A small image classifier, trained from scratch.
Model: 2.6M parameters, 24-pixel images, arch vit, norm layernorm, patch size [4, 4], layers 8.
Training: muon at rate 0.0031, 18200 steps, batches of 256, held-out accuracy 100%.
Rows from block 4 of a small image classifier, named by matrix and row number. Rows with one number belong to one neuron. Each number is 500 + 25 x the weight over its row's rms, rounded and kept within 0 to 999. All counts start at 0. Numbers have three digits each.
After each neuron's rows are labels from the 100 images, of 14848, where the neuron reaches its largest size: "responds to" is what is common among them; "patch colour" is the nearest of a few named colours to the mean colour under the peak. Only what is clearly more common there than usual is listed. The data: simulated grey scan slices of phantoms with and without marks.
# gate: MLP gate (model.blocks.4.mlp.gate.weight, 256x128), inputs 86-127
# fc1: MLP up (model.blocks.4.mlp.fc1.weight, 256x128), inputs 86-127
# fc2: MLP down (model.blocks.4.mlp.fc2.weight, 128x256, transposed), outputs 86-127

gate.176:509491511575524463456520494489509466491513525486518488496540431450519513467449512497495516504498495482528533496543500527486520
fc1.176:467511464483498461538478511509448525499489496522510541511499528467489505456499519519563505529511484513491525489484495529474553
fc2.176:520500466505503519529503497486500492496519519512542506463492530533490498528546494506476468466458497481464474552514507495498491
responds to: head; low contrast
patch colour: grey

gate.120:475488517523476500533495464456474515489476466500461507457517492528491491535517508472525531490504519498528507562445480471484480
fc1.120:511497513534525502528503468510489484476467488475459521469503502553519494517491513498510490476531484460511500531471486485482478
fc2.120:512493512540497529529451520489499474446473490484522512503482490506521495554521534525473492556513514495480541490525485495472505
responds to: belly
patch colour: grey

gate.217:494495479462508464480493508526560507467521509474530486567482517487474443472488531546490538531500482539543472490502538496483484
fc1.217:508476515522481558508502489475434561513464493560485504470500539453546571528503479443506503502501501489520512508490482528497489
fc2.217:476513512504515512500476468521570453478509510506532490480480471501495452510526498517509456485499523513530496492539493517508528
responds to: belly
patch colour: black

gate.115:467497476443469532530496477490522518503502504509550497527517491451503496513466497537489476474516507489529536491531551507469505
fc1.115:492486445423504538498506478511538522479464483487534480491490503464461519485527500524516489497512501490522479460520508494515542
fc2.115:480510551490496468492485520447509519490505493535484523534492497484530465516504474471509498506522433497528507487497529451495521
responds to: low contrast; chest
patch colour: grey

gate.47:489534485488493501560526483486503523519513522500503459478499514509509494454504509554500486508502485506501517484537487487497520
fc1.47:484495528497508525537525490542480529514491533531508477487492510503482521455516512470472510497476513461488550479521493531516502
fc2.47:460494498478476476486489491530530502516571452550530479527518509446530497493503481503507486521513516460522477469485513461525506
responds to: chest; low contrast
patch colour: grey

gate.136:514484496522507482506512485470483531527506499497448439541470475491498511514508518500502523484499481459505499473499499544476492
fc1.136:502534487468506512486544506473533431502469479504521489545514473508536517496501476531497459486522541531482505517488468468510525
fc2.136:464457420473507512535506500484472510478503512510476500524443502488492499484502517458516511522466484487482492478449509487471468
responds to: limb
patch colour: grey

gate.128:497486515506503473525512507510486496504536503485488504449509524522496461501469522554441477476507519525485536512485544498446509
fc1.128:489475504513495507541507467490486483548505483499520489539432501489504519555534521416511494518476510498494492514486483490560467
fc2.128:507540457494489526463533508555484503512440487521503478478489456510533494485530477512500510504482518528478505491504509532480485
responds to: side: right half; belly
patch colour: black

gate.6:485497522508465557527506472520536445509466475520541495522525539475541517460503471496481531537497504532538530530486501510506510
fc1.6:515498486482521489481572487486494505484525494503486509549485478501479456504474509480544549460565509479479517508501494539466467
fc2.6:546495506501519561523491515482511507520510486531524490475540421514525519519467504490527516525482502499506502531526490471500529
responds to: head
patch colour: grey

gate.12:484516490518443515517475524474558515494559514459494529460513537494465512467479513490500543500491534504502496511512519481460542
fc1.12:517498499537547515531483497463480480500493479492505469510479574459509493509532482470514496488510478507522504493500505527502488
fc2.12:463483516494485487501497453525518485513468509542515537502518510478521481538497535480468487538546487486514507472519517468490544
responds to: chest
patch colour: grey

gate.157:512489480476484495504472488508489452483507503535460509558467507497525533498505503509453523506521509464467502528514490489519504
fc1.157:520489470497513546506490518502542473473487475493490454534511510475514514535530502513482475479477506520531526553486485459469530
fc2.157:476525502476484483517446490462491510508482537490508507528554502567471508476493496520478534513475539479468511501520508532516518
responds to: limb; low contrast
patch colour: grey

gate.125:445504526493502516498506483514487499529560506466529501519492520514452524487471501538523491507518530509489545494479471492528446
fc1.125:487481491473476518446491507488479555477507496542524499492501524501484470495484513517449475524548495480514505484482481509507509
fc2.125:507483473487494534518509508474458503510506514503456508459483507509524521504547503523512555516506499475476501540562522519493496
responds to: head; low contrast
patch colour: grey

gate.245:496489488522510457510532495475523482494505533549475473492534492494466478474446495500500483555500493524527533468523495519505524
fc1.245:484525545440493509482464493482498484530499476464516499515450501493476479461508496520499520492502513490479490512509508480485489
fc2.245:505512518523510542514499484478484504480534484456509484502455480432506516470512523552513463519475503452501519493484526478497535
responds to: low contrast; head
patch colour: grey

gate.190:478466486503499489525480442508530511488496459488517513462480524468519505482514492475483481510504499462526515474529523539514492
fc1.190:516497481467509511476522463532469524496532497524481499476538457500516486482488478478501493531535434461546503501476483511479504
fc2.190:534480473521498500466528533511477525455498487501461485537512514511512481531514533502512544512564499484480497472489516514503506
responds to: low contrast; belly
patch colour: grey

gate.205:487507479451504471492459516504443519490533490479505492515583502503461514496513499497497499517483498482532511509516527528512524
fc1.205:450502504493514496573504495504491597475481489480515486515472509542531540520468480493476517512523512491492499513486501479488487
fc2.205:527502495502474497519463498507511507467479535550499511507523531541522477508532499496494490452530506471494520492502528484463526
responds to: head
patch colour: grey

gate.29:501479522446527472521454500519458489473556483505494480486521455478493528479497509514474508529471499502476476481517518472477506
fc1.29:498508475453518479467479493555524512516503519479552501503492493519488482497523540513465434501488564495479494458481532516554498
fc2.29:477480493450496477519490512526476514475504505445483553562488515551517519507515476513504524485492501539518475526495521478517517
responds to: chest; low contrast
patch colour: black

gate.34:484468509470468502468509477510545458501580495502521435508506518500484527500527518519498482492501554511535532471498501478505511
fc1.34:515486514482484473493513506472507568502480491498502523486506492453473499554495530508540464501462513522537498534532518502537562
fc2.34:544512532500504523520480465522496497477543499501512476486484483485476501475490455498446500506495514484502534515513510504527494
responds to: head
patch colour: grey

gate.4:486494488475440501538526487515506482480531488534534498464517511489494462460509477518471501449487527449514487492485505489518507
fc1.4:539517483504504477477444512535520504523477538472469491528513509471528460496531510478503470525523459502501536530501509506496497
fc2.4:474486519497536524475506481472508512502460535510458500483495556501504516451498479513480524530491515494508443504468515500515537
responds to: low contrast; head
patch colour: grey

gate.88:479527476484446541508525507487496483507484439505472473466507508460499499478503484551558483500520510509468501529537509459478531
fc1.88:507542445455509494479499488506496536525492486527483517493485476500562474510508555505560466494539495500494515505462489490477502
fc2.88:547479479526510542501477519472489485507479497479502462516510531526515477450538462520484473475484531485530495526487506527490514
responds to: low contrast; limb
patch colour: grey

gate.119:526449517453534493502486506537520514501500471460531450517485553463484512480476542446478519486510482566522490505528481519479522
fc1.119:500486462490498474519493497447484473528520546550515498554533474509501494502553451511485515506515514484523501490516484515498467
fc2.119:473505479497480520487476534524484528457502483520480489511500535550513480514482496547507544482468520547481535451519469550513476
responds to: belly; low contrast
patch colour: black

gate.18:530521527481457513558499547465472480510525495480488460497457536479529478512467518478507505455504522510427488481543512483498492
fc1.18:537482493530508519455497485560494480492517458468451509519476486494489527490488473544488519468542488483500505487503514497472478
fc2.18:480504523468501513527513461510493522492471504497497462464509529503501528464525437523511511435504488488523524506532544478528525
responds to: chest
patch colour: black

gate.175:522514537512539480511507518476535547524514504492524481507495507465476517521502479477545475509488512506498517511480531503500520
fc1.175:504501447476476504517520483533481495529473506486484506515454433473503518468503518437533543500508510565517528497523508500454490
fc2.175:461524504536535529486498495501505492525485469484444483507495485524504474533518447466492477511475521504475475519504495502517514
responds to: low contrast; limb
patch colour: grey

gate.137:480501496503530496504492465506523464497476532520554483473502559525488499573530499529442512503507491486542504460466521510514498
fc1.137:527497463511547476494508477510487453485451468444513546446506481509506454518560508508493525503516495521496526487502511513521508
fc2.137:498492515458506520464524473491472452499500460474453505536532527443520547501472527506499500521507505518515464492500500502489489
responds to: low contrast; head
patch colour: grey

gate.133:491499505456494493511503521584506493515512500461534484493497433503528488482497510481501521507521529466549447518519528481527506
fc1.133:473482513519478494492463496495511503444568519497455504485511504523517525504540461473460538485481492506512520513488488515510513
fc2.133:513476486487504449477533483500499522484509517514481478479478472501533497537570514491503522498491437492480540487475482470526516
responds to: head
patch colour: grey

gate.204:523480553501517531444475499487473473478494513478501514508466499513491522514478505515492517545538463488469520469541477488509539
fc1.204:492488512528496495539530506474488490500496452506493522501527482497447454498449457529519486480534511479496527545484454471477491
fc2.204:510494499484539490512549537507515481440501480522541529493513556467511479500521496488525523457534536469484452499508534489454533
responds to: head
patch colour: grey